{"model": "text-conditioned spectrogram diffusion model", "vocab_size": 40, "text_encoder_width": 256, "text_encoder_norm": "layernorm_no_bias", "text_encoder_norm_position": "pre", "activation": "gelu", "head_dim": 64, "width": 192, "init": "torch_default", "optimizer": "adamw", "beta2": 0.999, "steps": 7600, "lr_schedule": "cosine", "final_lr_fraction": 0, "warmup_steps": 380}
Rows from block 5 of the denoiser, named by matrix and row number. Each number is 500 + 50 x the weight over its row's rms, rounded and kept within 0 to 999. All counts start at 0. Numbers have three digits each. After the name is the row's rms in percent of the matrix's.
# q: cross-attention query (model.blocks.5.cross_attn.q.weight, 192x192), inputs 0-95
q.37 121:555529544537540552411482492515533496508423579454495491484485483479486487484467452527374494414430493536530417572558549543451487456463478496535469540470555568530543578495608446572449535563428579595503410489496519510470562559539524578586474536535456490575507514404514521581503482433491531470
q.38 110:564589526568451503522366500551529432526447562481541495459442553573466578541516529507454450472493482462563474519573496426485552437457504597545455490524577566479552534549529491497597493508477539468484368517425576486546501517534557514490528443444464535447509544474404441527581625442480449485
q.39 089:470537456435543470472522477495467532465557590523483522568513525396545461584461497512487519401465530571550484507490532510468437555449525453432469538526507486619563595475530489461498485505453506480629509488550494541459565483558505479505558530548438495527530538492475415586489407513536457488
q.40 112:569523565520476543451496522486501469483441602520415444489481557419490469471524541555369501432414512576509454565510570472507464534440517529487468487476571495526572517484591452523529543595508565564574438526556500580428493582516466598493472493515451477547480500442479462589524536423533592464
q.41 102:527558488585433579489407486462563486535410614524468449511505506456443493422475551548417516420432552549510498559524504509471462443499531558536477485495541491523501474550593463495515555588503609574545452491525534512490559550443505567509490529496444452565468496539424511585544517515478557470
q.42 103:446487414438549406531539524527517541428576443538504557549526547492539482592540557418594471506512455496468528431518459485566524506582427557502574499563427546484473511471418530416498457461543395447496518505519475422470486458495474420430546524488540551420521498491503576474465459589551415589
q.43 109:534561570527531499413509453463496468537421507526505485513435519453499537445564475483385532397416571555482539602509548489442461435422473513549454487433559544573503515469616530531465519516456617525517424439532550589522587544505492554515474519540496475499526510500432518568522492441474512407
q.44 101:574440580532550493417506446517446447462502576455440482482529507487422478511446455529383449449511580497524419519520538529434490491515546528472481507504510456524550569471532522587503561571447616518587436520480566515525543502526533499554533563459467461574516555404517485578539569447508579457
q.45 078:499433484501497509472530472453526471548482491486498534412496514492469468457472534513467490490441479571540514509430482563492414587555457404424528528475411489599486439523567554551456595472505473534463565514490581548425560472463452577511501584575530477486565597522578497510420514473461490526
q.46 081:567554531543494525499399571493547502479499479441549489493502564493527501523566518500450559504500488468568515452494543495526469454426504537574471415473614590486481481531529416508529529572474433528568455437515563451434554474457489503490494559437546513554448456525480589468558650530469521455
q.47 107:534511538588483584496434518487503491519382590512461528523474486505412526473528492510436464450417493540512510511569499537493545487486489516566430466537642486444521469549523459555479485506456553532544408514440546428459492554521539451488562508538495504512503474460438435545515599472514468460
q.48 104:497433423428573467535584471521415531488604470477542438438562457511545488533507463489562507552564458445483464372436439505507523477522448489392605569480351516533507486438474479500489578449502448504542561485502491535488462500558540561480477588548527480464472474509612570518419458512575524481
q.49 094:424511453470506442526513497477522522438580499542537455500539462529553515463458516543613528583529446430470478398507439572560567461496466528523513553523446550447401483534410448514496419516494417475436551523442530513455489481499496501512529507473583577468478479564532505474482439505497477584
q.50 081:517577528564468468445373532545463497614466551460517486427469513507462513433527561517444445583447548477512521561585605494461547539403539576560490492464518565509574519524538542471587560520508500501546455463521554428423467553550426507486503544476409514490520491497479510488518582472511537471
q.51 117:574522590601445513489457537456487462559457523512405494473528515434486531447498451585389549466463567540569494560528499526439507424463561544478399463508638519495536512531600505550511504519429593544525404504530582565534544577495482525559464520489505464555469487422409513566540580393508557464
q.52 107:520525529560446547496521451497519468487404584471451495567502498511491512447504513528436531424511599547548473529558525523470440433448503539525430535448578556577549513547595473509535522606489654587590450508451551517531576568431535503485481533450463484529546499408407402555473577458489465448
q.53 113:571539475606423476507458482508526508488451562467520458508481498541432581443533492493397499470496500535575485594519546488552572478427582526553480442495551535451546475528555540480587456557435526503472383553452529507476502504450504453512507429476427575500479476504392430482566604472488442410
q.54 092:463507418516460539612489562499468535450510465465615541448482492555489472503456489538497468502577454464447539420469546445548586496542520533560598417477490485452438461491476475423555444515497461442453518580428487512478419404430511504535478482562574540472501539547523592385500484484472517568
q.55 090:527455369500547550554532476559491521467608436536546468435572544464583508560494478475539512515556434501480439469523453507458457484485453512434576507555423446497399474460432476521561541463548383451494493423550502510512456438474468521522461530546482520471543574530561556522461429514517505494
q.56 098:427538478456476471532454551524511543474496419527564539507553456510477447543467506442632493582518480492500485449499444484576489524541467469501499509531402468461386427461418454503481492420537355442470609544499452464473433424525503480470527469528477472517559563612530549396449458546457436565
q.57 108:411478468457512426589556545509426495465608425545479501491539483510563427487454449472589518511500508419426486407405448477529464540576499459471532536564385460479469502515434509519415416432578396427511618432515446530515521510480537467433523539509564464480541484554535501455479458555505505542
q.58 079:480414487419501524533650540414492572454538417461441487545540481451479452477380445419540475466470449443471499562462516495465459515518446510357567538462459437539502587438517465473498544477469566467493541464479468585425453512596485447477453511492518586483489507520569429467412425494595489465
q.59 105:483479463429539463516523515487501529465618402485483526553571454521515472539446474534607523503499518455458478483412457545515466518598499415425495531525357478535467486539479461503436408442491476427490627444495453534452529476457513518489426476496509504517498461504615519449406463531585537559
q.60 084:484527511527502495444437405525584431483484474442514459476566505476464568545550448566435447474511431499554464525493523558559453559599461529472530510570477486438514531465573512548482608472461479573524510443590564549407445525570561540519572494443466528524540571553587590590526573543558511500
q.61 096:482483482440533459468610514495464523432579491476442485438558560393535472486521475531582527534534428494528466445475499545464431565550423466463488552463379479468512432476496462548459493454474494555491561475588506497495538550516432601443460521497538561518548548559575600496449454577486551560
q.62 097:594570504524450506475432522457558508560399588498442507532470491475412495485484486574365470442493510521533481546533488483508528513456525461498419471427586530531570560489552438551539552586507555568498460519524588485484578596512543590555521528481491522540533504506483502601482553493544578445
q.63 111:448496446470528475528463473550493506453546424550526524465524489517532464541506507447593548514531439429476595508507472503541540525524470522503593455580437535439456443508431479478461399450520399449433531498471441427550421446538520444430511487482475512463508486599522483455504464566478410565
q.64 110:475414544446485524539424433616534471501471555515570445430475565555525506488538607487564502466437438436568481453512534448468525582432574557485485405568539515395530442553573466503548558521512468537490484507474515538512492475485479584447526443437481590422489476581433449449537493537469468426
q.65 095:480527474521519512466589494457480470571566476523399546544526429433393418587512402607433607581557498549437445459504473560452515505472412510527459556393497428503509541436445471558453516498516480565530502407546481432541482486505463501476421457535539427463439513472501565513485486498553544586
q.66 086:460539563449504457461494455543464486445523556508444532495553476528516595555548552451557485430529566592458617501508471374495437550479506550456475516542504562462532582625542587547512441505472551414478452480464541453528509485519458504552507409485425452433477485488433497562508515540543422501
q.67 094:537482478517461550552480479463519486566489582455537485449500517491501493418452473538491416479441518534467411526573516614526452579535531526490543382444466486404436387391491470462529542541476422480479459485583444530550553524504497583466542567507604433502566491441512599420520464550431568518
q.68 123:484495535509586463497596488479464478460510602443505563491555468500497498486446442617529543548540495556435489507528452498506438456483502502464423502468507456445460525464434565575464487567471498478488432492537487484523562568545413476494481550486502464572533494427508539557475464594540549564
q.69 123:556511531502540528513589533416429524438557610444471538440540461479546525500457538526579514451496512474514452520572447565482483453507497430454508507423513425448424487428471468532529554571514481460414515468540524575535527489547416530457520562498536460550467522416498529486427531569498565495
q.70 122:543541500601577497465595583426459543533549515483365516512439449441434405576530439578411495598564524492413535502476442618489515417531461476494437574420454488522516484424482499516472461488489508549455494480493489459525460562527495416513466484544567431506505549425540491552491510468481543523
q.71 096:438531483544508493458479541477475489494526412581489443620583470421559568536515457422442593560535488528529521407473454472427507504486464557523431536549482484616583617563534536553542392455471474590504489522471452482447527539478469411580453439419391556428468503515485456580467518453522460542
q.72 103:581541479550555554535528536375511480545468449497448498542481487392404505538521510630473583607555547517483529482510474589495443438541453473488520569486468443525544499443407503510405531512481468477552493473507536469534537458552538423553535589497535491520489550464565600529431522541501554521
q.73 089:547479511505552541406489425532437440497548477534392497582511495452461522506583466456442546551524574507406562439415440477408457446443498437511492564426495501548491638591530525523472431487426530542515500457530456400514445525485498414501433532417510512451429541518426516566495526472541406473
q.74 091:457590524524504532472618502442536426463543493444498539577510427489502453515394518526438527539523589554460554451536395516520418430548468497476371530521470525419471524516549504496506519542414558562538542458456552525532559545502504476464424527508505511496430469372502544500481443548559486585
q.75 082:436513490412507546538446546571526541432548449472484572527530468515472477540533574488489571458593540423504445521515464524619517492479476518456597510475567540458530401528402503448554593350482473477437462502483455532479505518526605466553527470584523405542498495459490510517547588476487432517
q.76 100:454452514554486535531519556449500463453521457475413507459550467430434392494412478510508440446505529545491387488490396586532487517512488432496542532442486493510432417460479453473493544481514499491530450403466540525444546520528473449465508528496574410539430528428591606488400539433453464509
q.77 087:540579473496557535541516553491508451430492363493403532514480501398494461523511445520435542570593472456430511513438368568499502430513421507480427595526489474527551567535436504491477557502440566466509545510538454544461587482482429434519533526574592457473422476478575546537489478440518458541
q.78 095:528485497440425506556477496491458508538475557398573491406453592557494537445416572544607491422526493428533506494556547555615479569442525535446527408448545570448483351424507426483516520452499490478505529502468433518585530478502541515473562496575579491497465459561498572503482571507516484481
q.79 089:481489516560441523554520511487557481493561542428570531489508602597533428522433552468608425476473537444516418508549490558533521585421443514444530459564500483378444365417453466391497555539475441428497474536485450551485528549506561491536483498597587533522494480590575508480509562466495568441
q.80 103:554540576490538523542519494426446448487475577427532561500515439432527503540451444666535550464514469549440516490500394598523487453445442381460427552470444482419495418456498458587520503501454514482515450440568501572544503531500465473518518584507498472516478534415586577511474545527448550531
q.81 095:505581511509532460521629567397432480434537462473415488549478507360521551522503430572536496567494503486380529555495403627455468433532446502426480508398528437532468501512472563509456526476524448485543438421605506457474518561515437481479513499574549484570420579391533510545504549463475474496
q.82 096:433499537481548502529487503606554501461452535582572499470493507552616536532564582427530447421424446432595502521503569457500570502480608569558540487603507536531589556518546574484514484501481522547464462560515494502443497457524537497504518439502437582466584570501462412539548511486584497516
q.83 089:516537473483612551404518489495498462548484523525446587512546441357473520530578412510419556543533559474473566443443517589490445485457532489532456550429430528597507589514547511548425489540498503496525550403521511399533507528519435442479482540481550473535446496393431484576448453418510538537
q.84 099:476520552479444460582495458606550463525515547497557490471507520592540608447523579392505400404443460480570541468495590464486516493533609541563517473597530607425494531579526483460514462490495528476542482531527508514547446487430505484478520484411427572505521485494443427535464472467564531433
q.85 099:504591563552589477530609533495449408522524542457480535529543403475531540525410444498500475534545570530386481496555504502498417441461538485512442561518436458488460501542541496550523548579477492485480502433591478480513480532541469521529497519485469519524523554382550579579402543571463462528
q.86 094:473438502515501443434473483504530581481475474602442442605439468488492499552589476422458489491485512525543516518494586416416497487530518547554553500459565469601540573537537471500471358459514511534534520576432507405478452504433528449485527540423426509449472554538490461485589461492536416435
q.87 111:560539452555541506508523580373438567503449487468384499557503489428455451554478485520395476578539568543409539531483463598462463429515432450467507513396471451528495538477417547505398472513485468498514510459542566481537467520497472519509460554534538459553422563479597506504444483436436521577
q.88 097:490429538503440509553414434509493499540527411529512474541501455486498477539585464441496544467482426568530516518432567379491575547502471565565501560511543481560533527552484454466532468548538543465559543558471530438497542473496478502491515464500453461382554491595457459518569489487534473449
q.89 098:514515487504523518503505583447410468469446490514473455490534538387454467531549434547471626503528552519409544417446409577482460444452408425437499587512449447540545467492501514500463544509488549465498526406479522448447485579459438488476493484508519496555411496440567576544397572447510484514
q.90 094:503534549540520540420429458409452502492509527607455554614513471445544572591528427555424580505472473581481609522427518413385475510501483488587500586449505536623534633571565522530482401507564542533509525544492567508465441547412540438559429482504497542410481498482467455580476465520534476451
q.91 124:431505482419475513559406443649506486492464472523611488434487551554579586514481536403555461415451469500534464502553500391472520547448479516585554466553511567450495455597471422435602540481514542507464484588463476567559495445429530549483502440530446504498545440600468437476536459545524493464
q.92 087:452516507496507482462548511532500448477402441436504566486515567467500587584533567542463609552500490559429440411436479512450402426525482449484526454540515532411481483605531392572462560487467519437482532443550446483515517500511458478599501541466518399490449499374595569548453462495438430522
q.93 077:460491488494557559502525466461496610456461501451411575509430416407527435504510389438545556501497499531464588486403489542489600434462420456539479611521495512547474468495446411476440457472537565541469472486480471420511436462542543433518509458508443483470487433486540474488502517520438486515
q.94 089:555509559507530470517584522504472457498500574463519562451546416506477475480516493660548471495512513501446436482497385541551516535485451449419438504445475480437526533474507542478537588511558576482553458428538527445535443524519416580477456562493478417532405492359572502561421477577480516532
q.95 115:588573488562527503458595541414492509498524486467423469538434483365498402551530401576490488545510516510412468482468507590505524412478452494447482567397531426578480522409486555528390444536433522538535474395509496502521492500517474431524441476539535502517450529434555471552443524485546475563
q.96 107:531524471496576490478584469408463461511502560434493579474577458472513452481459459557505532519486536459439483580528384591532457476474526420429420483487518468495453450436403574566410590524474459492484419478567503559548467572558469529479492571553522442518444576450529605546506468575517499537
q.97 103:490563520478564469445620565376533530508481488490409557523456472394448513579458427638458564563509572456483504495479425610489452473501459411441508538489440428504508474438405520496480498463506535459556550429565593447499538489573459437449472539573625439506490501489553525553462470502531505513
q.98 105:441441523501429510599483490529492501529550496488608461467487571626591492477482532416515475487399490452617466477521515401562497517489551512546542460595504594429494500471495511475509488551537473517474500539537407493544496478496521515462490439521445530417531489579427506432542444555450524542
q.99 098:530505478457416478615484463555494446443521588448541500456498532619551450499447621502587453456489462539524466496555495500612500580440557540549550462550456492402475423407451468524511559563543525462460564538487489544532523556462476526501488531504563512565552443578481508412449519549551596467
q.100 097:558533541517540500445500554486484533554439450541498483567510468483450470463560504381395520551528456536451568442466501450430452422527494568524465527485571512615512534630579536489536433491483487569526546546455508500449561511513552431562421427506493506393452494540466455567482540434572451535
q.101 115:420456476500416437558395519590544522471489489555589511483499530540511512420543559393514445444458440501514549443478507443522496506428536484553496490580544514501472456514534431418528451449523511492509472572417464520482460477461514557461554430498469570469493446606504455424565533521510459500
q.102 088:524521497486485543644512507530568424445527575418469477493447518537472442453504608590544466428566563440456499470548501567606526490497514528491501409466529486359395441355452431530546592437499507474451466513509414565526564511584482566496497489598480401514480496573536552531431592432424578563
q.103 090:522512551455554493481491410505463438464419450554503527546543486470587589549567387473488475464534518543499504498452473442489494419532513579511500528550464530580537626549539476492439357578481577594606496504497486499478525588473529469546505448465435500455501533535470461577546460531517448523
q.104 103:529478460443459434557438452551464476453466531527523441470517574564543591424474543417545498403442436529555490486486497464514544484525588539549520418582483583523557498503548488515576528507534527512466519584526430479481427545518479554449555493428497527419557513570451415474552497552453455467
q.105 100:498446529521474530563496468506459438532554496424612451392471533578589462467441537558603422428497520435576420515603536480552456570499484484516578416457543467452421392443438526406549559474534468481495510537500447502528486456561547537527547504513483464560548467479492544423512472558497517496
q.106 105:536571539502594483437560531403466475492504444451339526541513399387440467516531398581398505527503511538448500536446462517521467483511455515521463570426446412540537504441527516535475427450421486490508503418497503398523456529553501439526457504530571443537486561480546534550521507469505464535
q.107 109:442449473395485467486436492570554481438507486554546444541508556557558502496503480422491469506457447435577502488537586376456532572472474596512561445617499565447509481531544481415549482486508532548532519583472429466471483467450543493520532411478502543426528472542474487479533523521556506502
q.108 092:466426467423578446498485417536556518454532551593468525474505489574497485427559614435448446472412445439511528534511567428449583591481519511467451516475524513556500562538535492463492546474571480519556491564482453468412456453484499504423475496384385518437484475491437418534597440563533467521
q.109 114:582495529503585570463559497392497545557495512486442554499452412422460407519547465543406503561553595568482531528497442613509452487538468524427420579455457475536477501451438540547445466480453518474510486446555504500500517499541535439489499539556502433558473585407531483546492505518489555478
q.110 102:549473463527529502442518560375417483510525403461477577483560475384498511530465489610477550576517556490463485535432379563555496453528457506516524497420493499518458442518419453479410519440511428487471464457557527478541496471490446514535425572525573463520436518477591499462476498528503457465
q.111 112:513615468467489533450439453502496486562509418557453545624491468513472475500586439445396593510535515489500608504440537462446483450527544535498520526580541521594564590558545468538518368479466507531513465508487452489509532456485538427497445425497438518436481495560414440550533465498484457445
q.112 114:591507491582551492475617556349476492487495497475374479488447477368469494565513448530406542546514538465432490515521459553504440442472434527415487549439471437544540539425526564545375521462471471472541458444540524494450504532527451478547467478523576475542515600436486521582518469486523473541
q.113 101:550521570555485458494422485535529560454489497590526492580456512543582558490534469449471468468439418523609617485432541442418541574521567549583483482489531546484555572545573495487458470512523515524577522582464458397486445505512518485438496508437464556505563527543461440520606498503569451534
q.114 112:421445481389464530500466487628541450446482474503654470494506531647492561422538491474536508400463384507524498520569528478518549539433524468511553445588472555472507443530526425428554472437543502509461507540514463523456539436422475514434503495470425574476537408617442505440528525498538554516
q.115 094:444502465476460520477453463511549568557540492579582535515428565588498500467514547507483422417387434497578498546488528485496506594506502498551486474600478484482520516474533500485466510476555530482501524602434443560462463471467550535514596435506423509495529441619456453503568512565513553408
q.116 092:439477494503431537556454447629559484469449535513543468567424556545466513473530518469458443483472540415531527456548545420577508588459502494474600492521529566519515509520517486503472469482540542515483544533443448529489442443484562543492484418468432500436499500611428443465603466507446538494
q.117 087:481373479465460535459507468561515505557446464562595513560533555567480493495480517427495400468533487460569473521517599411604574528490460529470501440512510450538456428463512531389531522488503459533569438504463446445529535494561568532479440516471402499453493579551520476423544555452469479467
q.118 108:507547512531532509492543505467495468514455535430424545442486429466458468584459506515489559582531562531446443543505470583518508511549486465499469524496485479437526504527433541593476490489444476491500461397567576528542565464588502413526456556500580429537436491401591502548429482461532460504
q.119 105:540483509478475465511472431628477474496523570475601480469496481628510549419514595446519411428446458500603492534568537450479537516424517563555499428539451589462519490576542507493542479470565503512552447619432420494543512519450456507443508419483424594500568428599426491499511451543510443428
q.120 094:455533492433580552536583510392455510474446456430414470552529529389431515515455416486489551474552529530493445467453475573551446473541484516503550536463569426499533439507480400537498490512454509463485541460458568459451570458473506444530439486507573400492384437510527546559504529483501472505
q.121 082:459536436491581544477571491485549513530531403423452524471498506449402453574515473589472598492594429554483519428474420521571556512565497475587573593462463431475528487453420440490546534415412416566531493497458527503502587459523529529513498527550539450546472507498528479474515558475432488543
q.122 091:473455525468449431582510533551585478533466527518610504413483548604529448464478605498521469435510468477583483507538559467549476483476541509526496471529503500376443462537472481475599527541455469498523566569446485545555508419456498608473504447452463461493517441488466497492473528425537473550
q.123 107:517467500530581483530608525447438540503465521519382460455534498371447401538518517594422494551530584540472473526447492523515445488486429462503450519426460423551530548390444583563429564501520533515498473404541576415436484520579467414459493558544495415496436487500571576488516477510514512488
q.124 096:527523448482419477527388422644475498487489470498587454476435521589547549506456575459530519413454420480554466499472540498474502489452509474542608483519461566448529515567487417493504458477539500470450507584513480481470488461496579499492522534523537572461522400577416524452537488529513528439
q.125 089:436510531489558457481531447476469567542510482476489489608458456459449557470609489432420547522558504513485509519469490395404495475462455548550471528552480511645469584619542524468477419511522450564531525492491483460479500464470415416477453468433547545480530546457421438515553429505465529429
q.126 096:547496545534523535518583463408474442537511586410512562479547480498554455545416473599467491549462554533421452548551377526469459433487497414455445545410510503508464444426468536572504517514490504494516535403597544470506471496565493460514460565528558424515457493386523599506413416577500478555
q.127 107:492506565425487430588493491576461445491491484495560471470486492589494518442482584465546494407425457442510466494538531421484494534524506567575569468568546522427445425567530518475524542534525526544555544522513522485481551426429479498429563443474443585491589441538472456483576462508515491516
q.128 114:544554541584487505452520501557512486525491547409552577565460496395441568603459450562562492531490573420495518482373422617537391418556499449482451492502474489555600507454542426499504511456497448512511477508553608601537440501462551527485521511550471482525497539491484424430490435473502552476
q.129 121:533500559601487520477550537486477437473476471454566576547451445404453521515493460569477527485487554424465528484403491634444378503585549497434447482529458457613539568483537462484491495513533484559522525454553566551582453522459472529437561507528489588528475488553518512469530443502441565466
q.130 095:526594577612538537458451462485505461529501478419581447615497434470461522548544503569500540508522570441538510482459435562519457421467519430483429537484466478544548490446521477481416456553498450559568447393564573548550412484484549505451485495525503547479573454490524450547481490433457482425
q.131 092:530463503592472466490498489531505458542498478492573496533529400363440565563480516580438500476506502532544504510436521532489431447556521566420395527527453433575588471494549522505467468559558537610646477487485523542575407539461516511433510508434466558505533501583520430512467453513538425487
q.132 108:436542523436453488594520536485565574541499445453505410459561564647570450456489481406476500533512471541501497599635499422578641481482477538572515487533528522456459453562524520475554546557462523477481566501438412471457550547574540528596402432479517525442565443429503579549470503538536472539
q.133 091:557622562598460504394511481557516475559518479553597513612489485478479581569466455508517569495441475431435491471461432566476448505545460433515437512460537484576554521501539424486507519479604519570592410432453502608551518425483429459482506503460466526620532491493572470464474470431449439499
q.134 112:432499412401442489596486468516515540447584459521492504450569576627563461409495482404508470526542475571530419542556523430556639541499402513552531459454548556378422463491515485488481501500439493435415550481435407457438573523531471531573512431564531446503562444504502527525448489528555530454
q.135 121:584489487597464530458468479514445427501450481487477532572398500421451585506462478576535490549466555474480567421377488634520385476541559407430517536450440472629528472493477495533518499451544521531578448464560540603534393460442513473431596550486468566542516587534495472467486440453442500482
q.136 117:387462480424539519508497483518561484481545457491472490462546499656544496423453479409558515539463404530468434555602570354548593547447479498495565462558562527414435492555509567483549582548515538433465480531509409465438578531532529470561464503541484469407524424510473565536565517492504479484
q.137 089:486445471461389471541503526554505424501453539393421482449489523549528426512493494539575588455496510565432436502610477532509555479547448521585573456451461479469480498440478520466547542521428456443412541547428446542453580459569562508569482478549578471444523492407474517426428591463526564462
q.138 108:567515581555533540494494500500443501533440478528533548579438489397464491565563514593531548464548501508488583413390452602453356442524579459509502471459543444555567520460501543482450501459544536551624507547541519622600471450499480460412528566540562537585483577503500478460495473513442488476
q.139 075:498421535498553567460531564453582471478479467550545449580492478362548496516543469499427415605583503564524430531488506482524518514496490572511562458558467479492469516552588522565452469584464462430480417566478506502485504512496509514492472474462384429431507545479421456516578450582531417504
q.140 112:402466395424471461536463545470541556447543468443519422456550535617588468492509495386490545493528436574543505552602532362515632484449433485573557492453498503405440499552551555468584517513518460436419509553455433448420536469534552458572503483491459469512537480519452510546544519519483499464
q.141 110:465450485442557470509438537508546541452557485498497413414504570661576483439442498442542522460504385509507464623576511407493610537431423557530547443500474475381506515526537501549505519483448474443447479465546418439442564497548523526501429442517473460481534486440489542541484453565535536496
q.142 117:524492557579506459479506458533443479484440511458532594574492505359414493571511497594504505549496588459523548446356458581448342449538509443464475557496478437544569488512478446528484436416518448472571485497477509553509367485472528444443540491479451566591478548526516431513537478536529486451
q.143 091:526540483606532517383421465564437523533474546503540564601429449489380537551452448578426503488434525403572552470435508595463440474587488492528467518478445477590479510515546518454557505402493473521582477452515505557558449482530553442470591558520539491450513497556548495515491417438462512466
q.144 089:596602495578458449414501474589421522584482437463512514531447496474496545573472490496483498483458556429467461443390436566462413510531472410499469549514457530582596568508444494544435487465544490485577465433532583611509431504527542530492439568472477483562508525513473554516462507517426482544
q.145 103:439507483457526516507454540461500560539477532457433487384511607629514472499441527449558557517548507545534422539608521417598592524517427445554555462478578522420441475530438528495475559458437512431424504561435452460421601562538504470628495441463536411448529478435488526509487547560481511474
q.146 107:481475464460502536545472538522537562464495436506410517409537526683595400497499515482530457514487476543524476571550556364566613567442509554495504462492543481374459439512495547455560505562422526483384511569557442441400602489552476450580466471520468479510492407429534499519547539523484540536
q.147 080:465547543408566517474444516481443574454462539646522511528473417422523523460505517474435529569540508550580545509536535429403470537487526505473461474536548564442552596598537465490436474503591476588495451500447466458467460559414418471375519402464497474477492501431473526470571475476553399547
q.148 101:455550450470529463531480574427450462558412507569392477435448583517637522429462459518586511488519455521467519446531445534545529486518524464455590482531582597435491552516400507597537484460494491417526465621456420527515473543481465415515544448473451525536507546513489494522457452573511482480
q.149 100:534497559616475510407463509543427528466557518553528520595437390450470482591530491484524540496491498426539490494406439588423488534451575553492439535490406438529523483493615468486494538490575472546493408414577605509534503476576526563446540553539469449491567521560540481419578510500458507490
q.150 106:420475424458545473593457473483481509490534536459444519392478600617558447474471522450518515471527449547544476545543500378515636525489478514574554433537567494425405473547523568464489531497405493467442564572460422484467524528492578472534527526496474466429502467462453511570491448553528558509
q.151 113:419464502365451444562466525514593530474538482499461497454521528645570488411471505443510437523455424547519506520553541342561592565486426580477586451527545540411502448531470520535556528495438486446479460538532465399496613481476501557523435431543477490458505419460525483540463560544537502535
q.152 095:555571577478553553464529562446407482459407459625573530579461453353510583560513410492477558472518572535487565459424462513461431460540593511517475466506563489585542488558557512549458412569489504579600462468474525517569477516441527493365512524545417508530485493474455449482547466524460451489
q.153 127:451456445459558537556481484451582542459532527537484446409584554635601463420478469416482445468471428498511495526620562412509670492473469521555477474493547481372464475506507546544516532543510513456437521489532434464452550471504483466543431412464452513490548462463507532484486535506544469553
q.154 082:532567552576483474442534497535470446431475550427572481508480507527443624594509530528501483576530424445491627529477461600553385453537511468417442550524463483587490531487576425485518478460486459500587482552509463499560434495532495558445450587549569477483458433516558484466551479418451546452
q.155 080:586463496581437520510543521534552379533429547375479468472504522506457459484439518569516523451552488512493468468470448595437500534514477490461521489532501559525538551503464520507486444489370452505511473597557537569498421508534496421506564589490497409513449560471466451541487563527525595462
q.156 095:527557463513493471433499458513520514459608539427581511536433469525396453545494539534417469504492493470538529473499498551550484556522495415473527556378507378543433456488514469448478547530451416542439506413578598532512498431554561560571530477519535462450576522523537561430558440519497494474
q.157 111:421491520400518527534548512427471496504419582533462446427523550569554511510521453461560499509583480552420481546520480430497530502510447491478504418492578562443520453517433475553476425517529564495517536610414388527498504574429503449540491470468540520453480510476444479490468463568537455547
q.158 117:552491516588531493476555456499423495546436480573540514512496480385434586526481455576520530449490525512546559448411444628419358497505546434520540480514430442612562469432534499474520495427498506532535517461463496556506392492437460456417540556517467524566432539563475457520562470499546506522
q.159 117:434461421409494527583448497514572523476547469502455429392591549646557494437484536400486503469495432555496485545552535378492614522449399563515552461559503540406450449537534472482554533549498491477428513537461399365447605528553480568515500454452455508415565462463459498563528494524553464481
q.160 099:477577580561462465451536466456493479496534443488605484600502459487402510544526533489404464445493491401517524499414502573480406504540474525450495547478528410594597505509570448550428498550489483600513445447568618568507514480524480551436521532555421563480495536539524512511419549476453478519
q.161 091:488489403499406458565476448534598489474553538351458517497419634502502555461412436541536450530567512440538406535542433496534483486448483478517610474413529552455392492410508532488593503512451488422473554513539454482553480466523521518595497552571505507468488435443528509461499543495424508439
q.162 100:610525575591426499482489422504421452533451443474536458618512493459478472491533524531486484521528573480427456428450441539452408456523485452519413539452490476612541482452566464526504409547515477565555468410484538559546483475508557543507473480546529464536448555544493445533532493511495483518
q.163 118:453429419444451485528472559456542488505502522483427471372554504662596465442478489454531483448509446484509498524565531403582633514428438487530521445468569559424491413566430506517570484497520458445485500488528392377418612541466504482539466453475467453487539461463469559538502538455558468513
q.164 104:487527593488509588481422427477544481491489497551558514607529372434455535522603534533401422499409460426497578544445477502453444455469549558493425548541409414562548476482610546489485463521631498636541417474525564536483478480493527488419522405436452490543502465561450491523503443488553460465
q.165 126:399448520417477468554529478519520567534573517451504494383599575633571419431513498415518527468468388563497437554633523403528622529482498513520490503521565523404442479566431555492489490539464529463483500492476447448513595519509473533574465465519557452447510460464455491555476578476524505539
q.166 098:505487497552498539484481446518473468444453499609507548511509473385421545582565520573486474527430529485475535520438493576404346457523587476534497559473429523575582496547579453566512450509517515503611504433567490524570381553522454461352528445442399555514526546561536457500491486551466497450
q.167 099:457492456404538513510499511440558512509511437552419471400591567657607469392518552448474524445545465492489436515622480422571609570469485510471571503521501515408398448474476525508499494544510553496452556553536498485407618514486530459533452490454540483441558522420470580541546557508514477489
q.168 088:546502607499487537449564441505525456504511590394434533517532541411512474563489444541579461513587538536466533445494537644478440460594598416428537511541449465475506614440533545463549363465422444457449592493517544516516395488449544562441520528542571475531465509421439458470515536498522537469
q.169 090:511530524537561518490459488464480457516481554515440522557474427343483503499502488496533524475506572509581518497473459478422390549595579458531459521532462537487583605552580566519382461447580492494564501485478481491542413564466465494414560517490444473543503557521462388590573393554465474521
q.170 107:434485503374524479532482481435558528498539488502502502382606569639532516447518512458539537533469430474509451565634519406508642553412454529561503507534580562435447422512513545544542532571508483487445565526439410405478620459478468488521487505534500467486469444445475513493541496527461473538
q.171 109:538564492566523516462533388503515492502521436520595508572508440480369506533523447568492467473446513443577540450408521516504364561518476481465486579535463456630527493443547458451489465485513524534511475455500529504563406422541476510497499453516470478505490468525504519467545461506456500495
q.172 104:452531605470565509485522516445500530464399511632518550496539477469562528503544435411509550491540519495502533437473430519410533533533493529498483519544495531548578594582478475562499445483535539489635451589478414470524456531370454430502560463458416519481485585504424491517497399501508506544